Rows from block 7 of a small image classifier, named by matrix and row number. Rows with one number within an expert belong to one neuron, the router's apart. Each number is 500 + 50 x the weight over its row's rms, rounded and kept within 0 to 999. All counts start at 0. Numbers have three digits each.
Before each expert's rows are labels from the 100 images, of 14976, where the router gives the expert most weight on average: "peak on" is the class under the peak. Only what is clearly more common there than usual is listed. The data: simulated stained blood smears. In brackets: how many of the 100.
# router: router (model.blocks.7.mlp.router.weight, 16x256), inputs 128-191
# gate: expert gate (model.blocks.7.mlp.gate, 16x128x256), inputs 128-191
# up: expert up (model.blocks.7.mlp.up, 16x128x256), inputs 128-191
# down: expert down (model.blocks.7.mlp.down, 16x256x128, transposed), outputs 128-191

# expert 15
peak on: small cell (53)
router.15:486488496454414482531446433461400474541477406424521449480538500510436504426580440515480571453412448537495480517490441496410481491560477450542463552493496506468549545495497479568516520537550433
gate.0:495465509476475504466463494548462555424444474513551533528469555564475504502594586523559492525542432510551635504456516483565497539556527521455505601539574488544456553463555535492514588452420604
up.0:578496544356405427522435437598376523423494481471573472516537537466453513489503554444516424493428389509544519382468622554520509507486454473514428545552550535523515559474453524500471469539575481
down.0:526553499412515443466611395555548496536490496566514467579457579485434593590502539496471541522451437547536439474483497586454553496494496470590437506553561496463515454468542525573484435455517464
gate.1:455481524590517466493543504599431489392455551462515545477476498490514565445499542396450548503523529474491492428483560503603414532430510531535505415527518483563465533517508521505551436452531575
up.1:529560490395455475467385461556604586571505541450467476523451604498480518522556533484496490518527540492536502559514497492508480482549521556411529528478476387558457502434525539562417477527425444
down.1:449571484466442538532597502508469479527490454541509520655563506485525499504396437557575508448461565567480446478464505429412541559460465425589415497441566523586500490628484521558426488493468480
gate.2:447484501538535476371492538469502496539527425573443522519509551432500457499543523622498482562469497476524496519452458498516502486609552512533481619518566388503507488446515546574511621526447507
up.2:503450395527505524561501454511495490396506520455481516508542452568459468451507529423518413491569500495570470519556521597513518489360451488499541477468480507565527550536518442480455443423462526
down.2:478576503541452500537509510570523508545442446448445551497420520551472502513496564482493531522570460482490431498561504555462570436557517478497573526448415404359524448441538533479490454518430601
gate.3:512455544573452498478462489509477607478434599510541585563372499536520527465565574482434480557559476448516585567576457479622471485571556543512491497575478514522431589457499470436529452444463669
up.3:500470452482451436477551499501599459506555477458418487526548540497545597461506485459598501425535565541561504507464506508471428504419442572532495461518429389544542501507525543557520491467550487
down.3:445519473508447536474475503392557466478537542485514517527472474531415375521466458517574519486493484526454542518406387438449463490542498525477480512458435445544564489529498442517520517540446480
gate.4:470464493576509516483587620412472501571470439520458441520460499462562532517435468585382434508503547555524473541566503432493500532474611468532421553551436452531514494453395497586463470496517526
up.4:526502532593481504421627608432475520578424446493424484565496505438618544511394482618443449514494536578482484510565465451542537540442574461531469531539485498577484476504407557599472513528505517
down.4:535484553507445443565507447470476488541523434590566450524382485505511496536497459523519497525538626539590518478429518489423470499513507480475465551579549512529556496499479578457514428499446437
gate.5:416413529507535592514409481623491529429571479559505526511455509530479521423591533492464521470505410383561521421446551506546520480563480495516429457566489444483500521463467495524370454479445530
up.5:650470479535460525494543517492505430555520450475467486515426485371554548563481480460445572522498516614440498543453573508395476572425522519538436480466497537566479503444404587514519480508568508
down.5:556510487442574378524500427523523511522548478482463433526554524514556468514463530460499584406422423501443459463439439532486441534488556412464473526553407513505524465523504499480482512487428472
gate.6:380420560460473537494464521532479569484514544527544582488445565480547514571499637492430468448489485523465555535473487431538440532566506584483481530459497502594387508509519540538452553518461490
up.6:510420427495461467546489525540375482459551504460503507392490493432508492588438539533549451541425449533497525494492516476429410586470442504520490500404540494518444536503506506487461501540549407
down.6:488481496492462494469572586572499556536441453449530503533558458565629525563557544474536438480487611529490582507485482489531526624469461582461533377441533485494419503461421553456474463593557462

# expert 8
peak on: large cell (29)
router.8:507473610435419570542532406511422572524515556506584522468620467520446458519506515524462546540455421569432418474422482437501499543511425535402371543466430460434416413462460557440465489577506502
gate.0:466534544571557607509531529522540478491512369531551513554549511506584479557535518563542404392514635509549581564534538471566566490545523471554502515499532550519435507475466489501465525439505564
up.0:488450559474479528379524586569478490517490421495484540439420497493575499564464478480521536554505587518466459571481505451462439620502474509514479417441491515512439452507510461552503551478440522
down.0:442550492480577522552414524615591547541476551520406518538443412555503504538500555515492471500473477466478455487635429480488447514509428605537507512508417479612405507530521547543435530491485430
gate.1:392544363504562586487624562511451528478546462473481480521541516445471547490444489535508372506452480514549580521553561536577527529478463503520562502440497437569501528471510467500475561511589504
up.1:442416399465469492495588519532507555547523447521508547535462554466478392635465528452353495515527541457530434527485506497492537411523507489445446507526472439503494537533507560474439510518453491
down.1:519494405504549396444420427488529382539536550512496423551507511569422539452526469477524456516453564548543458490506558568453474454488623455436389540512458518510519397558442469569487558577480496
gate.2:497546578483571532576590464497547515497485479536514408450539479541462506450418521497453473472411550526427450490508512567494493540565495535455558559552569495433497435530465397459497539554491436
up.2:450390448524516506468457557442512441421514387478454551534419484491553545532623527541411419576592506506618581509484516523509467484545515543527521485514455428534485571451535582527428482516449565
down.2:561509486487467514504501491486526506493520564475542451483554457505512572435481583432506545547468465574495557470433457558520474541423536600465548567548487628493478445585592470494472544575432562
gate.3:541486473547492541434492496482493444487495452517497504531577461458500528542555403556441472635466469488502575516590503496568531519458527409528472441539448574505498490531455515428561491538605564
up.3:450490554551448556508571446469484511483564497485483472557522409507473404503451460534531436502510506453456449555515450508535495398478393498465478514428476471542502474561484463446424592513462483
down.3:490468507396516485449542464606436623457458437505444591487521530505542527495550520528509496480488412445447452511518443441537529467500477469417544454555537438469499458511480509503574472443430510
gate.4:486462463591552560462590568529549420538490452479464533493487483452544530543512354511494476515457594541518555480488513480504474511526555450552522499498451428562570523527518428530544531494626476
up.4:469527554484512487420498464522528540496493467427402434551478468492503565499520519463536573504496567565415510525589481486418488507616612491525505473477497503537543445536526484574515535560554475
down.4:422349426520416422461431480498495486493523464452448507522328530541450484550397416546544517539465441481514510498459569458382519547485507418472434516453446418550501553483481483522477493474455432
gate.5:455485375451504526397501474515538481480508501484513482574559505579433452497481511468541477457387497553470519431471519566529438442483484542458570584497481533506489552522491506597482586480467490
up.5:595460449435456458415492440509576506464479483509488431582560531497453486488523520464500534493462406566500469436444487525521468463469460548442502585479458517510433494463414459564478456485377453
down.5:393445577489543491549468494584460494487486509575526483523491497503453454524501538445475523386452487480470518434498501494533479550573513539505464497537481491407437442527379441514545546540533329
gate.6:438451561441433496500508527572453607544545571484580503489461572487502456513380513541565511430500476530451440522493458447528407535474421568447461506497417453481406526431437623499480513454441499
up.6:555466555486453405461543513518389491599454536450480577486406524436528501571475470584493492539532498461380521528406418390512499545517489491465410535428489404555443553439432516473423457418469543
down.6:515506477522438418459533518491477482546505497438453508517511498439571611496453446583612438586475540496512514543429480462560467572484528502431589475442553441575471510473445549505438517472437607

# expert 11
peak on: small cell (59)
router.11:506438506473516551534566492466451531477561580427496596390472513422552481538477487574432404582531565523478451600448479392547572512469414535454424454434437391466498538520504448481525521423439533
gate.0:501571511520419517506391506476518456518489541555478496603553544568513471550559519512567567440439535564508606464501521610480507529594571503503647585466434524470505452571446511555499524586472462
up.0:611496421480462433499505458519461464420467501490473474588603497510539481484516543558577615543482481530473523495514463535481504475521488484515555523495580551491570478566509437563540513500471437
down.0:484536460514506617513433499511632453552433493511477357567497507545486538472462480461466553465473519531418558426498533593494465525526608521468598506450449447460546384459398491536460470579533423
gate.1:435568558509498480541435577504472496485491531482495502421452494545611453497443497482547556487528526462521546534524451472530533499465480573526534481549571567477494547501487474436518480563524509
up.1:596584514519557533528481467490473508564403540540475498466508552490422481491476510461423616512442497451452537399495521456543460577523567493508487498530547476445469514430439462559447475515573502
down.1:556524511498579459492455423527504464569476559577509500428461554365438520631439521513428486519434538377494502466530508480393524488555524433534452534571523486496471488545446487488501440557513428
gate.2:460504473519457479467508476450535441498513520504483479495493549578455551422526450489518651475482450540517601469476512518506454577586524529544544572479395489476564506450403533548501538499493553
up.2:554476560453454498567474485519545557492451580540471470513601436536545509439508549471544480447476514465489462560533502523529538484469525561489565581504457545508434495572529473457493561472528572
down.2:568496567501577502505490523500598498512522463539479420525485468559507489445477495584510567508591510415447487476415403449522620465557482510566491470543466490493503441477469574412562550545426545
gate.3:372457529559430462436558460511480498486534425500578552524480511565468529566492488564510521501493559488500535489522490470597463494570587492472482578579609460603507547522512514570460559459559531
up.3:543563530465450509534379574489500462452507588435431475514514506503551498414567505475529512460479482496472538457504511492377475577446475463530573422466402564457576452499491479518572473541510511
down.3:512473524579477497448456544454534505563525589485503553529582459523460529501577451457510546428447603493573532501520542409476442441505471549488447571500550598508473455530536544514489506541430547
gate.4:553540444528487467454533478524527442456411470389476475470458562580499527542471478526439572550579527491627489454514533528496421408597541478573557482525415468559556492516530526518491506480536550
up.4:526549450612461517570519595497516448360528508493472528526524488544525491574555458590510517474436485540451532492560449500554459571604482452519551508503498474425523510453538546558471560584552477
down.4:547530473518505476411468547530493505469465471527578577481512502532584539476520502536504472597594426472506554478465485484437513483544410481489498440543465395490471433459492560469497510452524561
gate.5:403492471517652533416567500548482514515528474530504583410542471461527546453416521589517506516570506524450414519458485460548541486457502504418442479391505456546438474540536429461475578426537489
up.5:489466500467522515591528470561522486620507507582511363510559467505450468520484518487424483524521496574509528484461543606466469496490520546493531630510557515550439450578424512394470453568554444
down.5:421547553426499422418500475477558496584577564509526516548561543483541550513567490545540495480534644488537480484546564525529476391498593541464454499522500460547486484501558505558559441492497538
gate.6:505529492543461536499441555464530389547497534536440414548531478554451588487559500623552598546489487482552525509476443470514440432503574484500566562564452482506473506501535552590418511546462534
up.6:463505519524515499436558529430532544517504524460541562432478508592412536479605523488494532544561494348498579510443479516639453399521493508419532625572485438480433424542537534573440607440427574
down.6:537505523472449470458464523534594443498544460473512559587600477551559491498571447447537517510510579448482502519463582433529544406453516611422585501523396511486420486529597471576396510481464510

# expert 3
peak on: small cell (63)
router.3:496486528451448501526571505512453553566531528488465548444405433474488458509477556477501459548549525493531468572464400403539506573498438578416390482439478444429433484393436506545446477451463526
gate.0:443523477530602524569464511417548449510608506509570490527454436476394442551470450428530510461469596526525557507466516523463476440422485513482506547500559531518486455561530473531456547507501398
up.0:546541553543500545415458524516515455459529548493466472340455585497539464541552468465575500466542498537479500490455481439463484399431443432515407448473490503510500515527509482529456464567505452
down.0:432440484504488386541523517500498486487478532452576375577457554522524548449496441482570532488524454460525526554557472569518590577511551464548503412504486440423493400477532555514525496499564572
gate.1:532502420490492534507554485501556488436414448505514529526435480548465456464558558422435370541519556508523606477495530531535498532568495547509539522533558541553557541519536566456606568578553511
up.1:503440570519557462582405439526392486451582575448546510421600535508481509512494418513468522548457394473526421519458515491461483493598441418480467494532493433475493447493436537495485483434444539
down.1:561475606481521477469441464503500425548491448564561453513433456490510487565550524465551462470539590436548505578402528519474477493526498622495507494551558530557500512533512487498461453458469451
gate.2:591450435494398377560531480449438471619465532438465523594417507590536457519427481511513463507557591528547494523498475468505439561521494521501569460426555483536516476471454559486484542511571527
up.2:505531548482595553454501514595516516412540523573441442431580512465470516482583524488509559474427394467405513440538500564531539479480527463475425523550479543428460467516575459467525494529449459
down.2:555614522435554571499463502507469545455482519558497526530611519458537622436601523468553466520513494469483615460508533531502505519520604509445497469581575585435456500446542521551603526498546529
gate.3:531544530500508561443459613514430578472467607490504524593490471552680436576514524472523528502559456527408515488491523461525524508439452527412579401435528501500439504468534569444481468465466519
up.3:394516453545584499563510542478533474425460470569436455511424474470458535362568454574537449461391494461535627549558456505490574483478516369553552497532495528440548488492504375524476542485451481
down.3:516465509461476475545512484481530587536429492487409522520477504535459535481508507596446504479493462471528500533459469446518516473594504547518480588497464471484497409542531454506475546407493472
gate.4:468461509594461389625532493430476480472496444460514463506469496552427555453517499479538478482526513449504531488509475499456503415613500468520477604616455482352568458544528572465494527492409532
up.4:537537514532502422431536572542448564495520418431519535535475508443444521505516499600529565531478486362506433572556439456482376478535542508653424549525517487404395489473569478459447517515483518
down.4:545410510601483594448463476524440495397535456495594503605501467525470462497498462457509462449539584495463503457491490526515492489601424502431487489450549490546548458556548522507454583493533409
gate.5:370505479484492567439551505422492455442452425510539449521575542501450519484504453568403449516471484601509552481464563528497553560539507532527553484491558462489522528549494461526506516612456384
up.5:585579596529444474484466475461504423483521365513514428571580569489552470555571512560425526511485516482541504468518460585470617554526529471493535394516373428556462445459508499467476410545463476
down.5:529560485533426549502368430530484455520455558503537490606497398553480478448468484462513621436530488518457503453515516580537508524539580499513516499516477564508440544516493476551518514476449508
gate.6:560504514510539422567494478468596417511557419516550513551544572461471532512514521582458538489516588498475562623452569512455625514541511539559549518574489541523493531507523493501547542511463499
up.6:437508391478439536486471466583456509544461568554426427488445495495534515495429540459527476524523435531508597409467563556502411533444554513491520430503488556551439519507438481527481471529611562
down.6:528564495459449470617463470429504527570513471569479547508460530500447465548566473532544421506587571533474440498496569483569481477490419494552514605479529527469522513528480521431534552455515541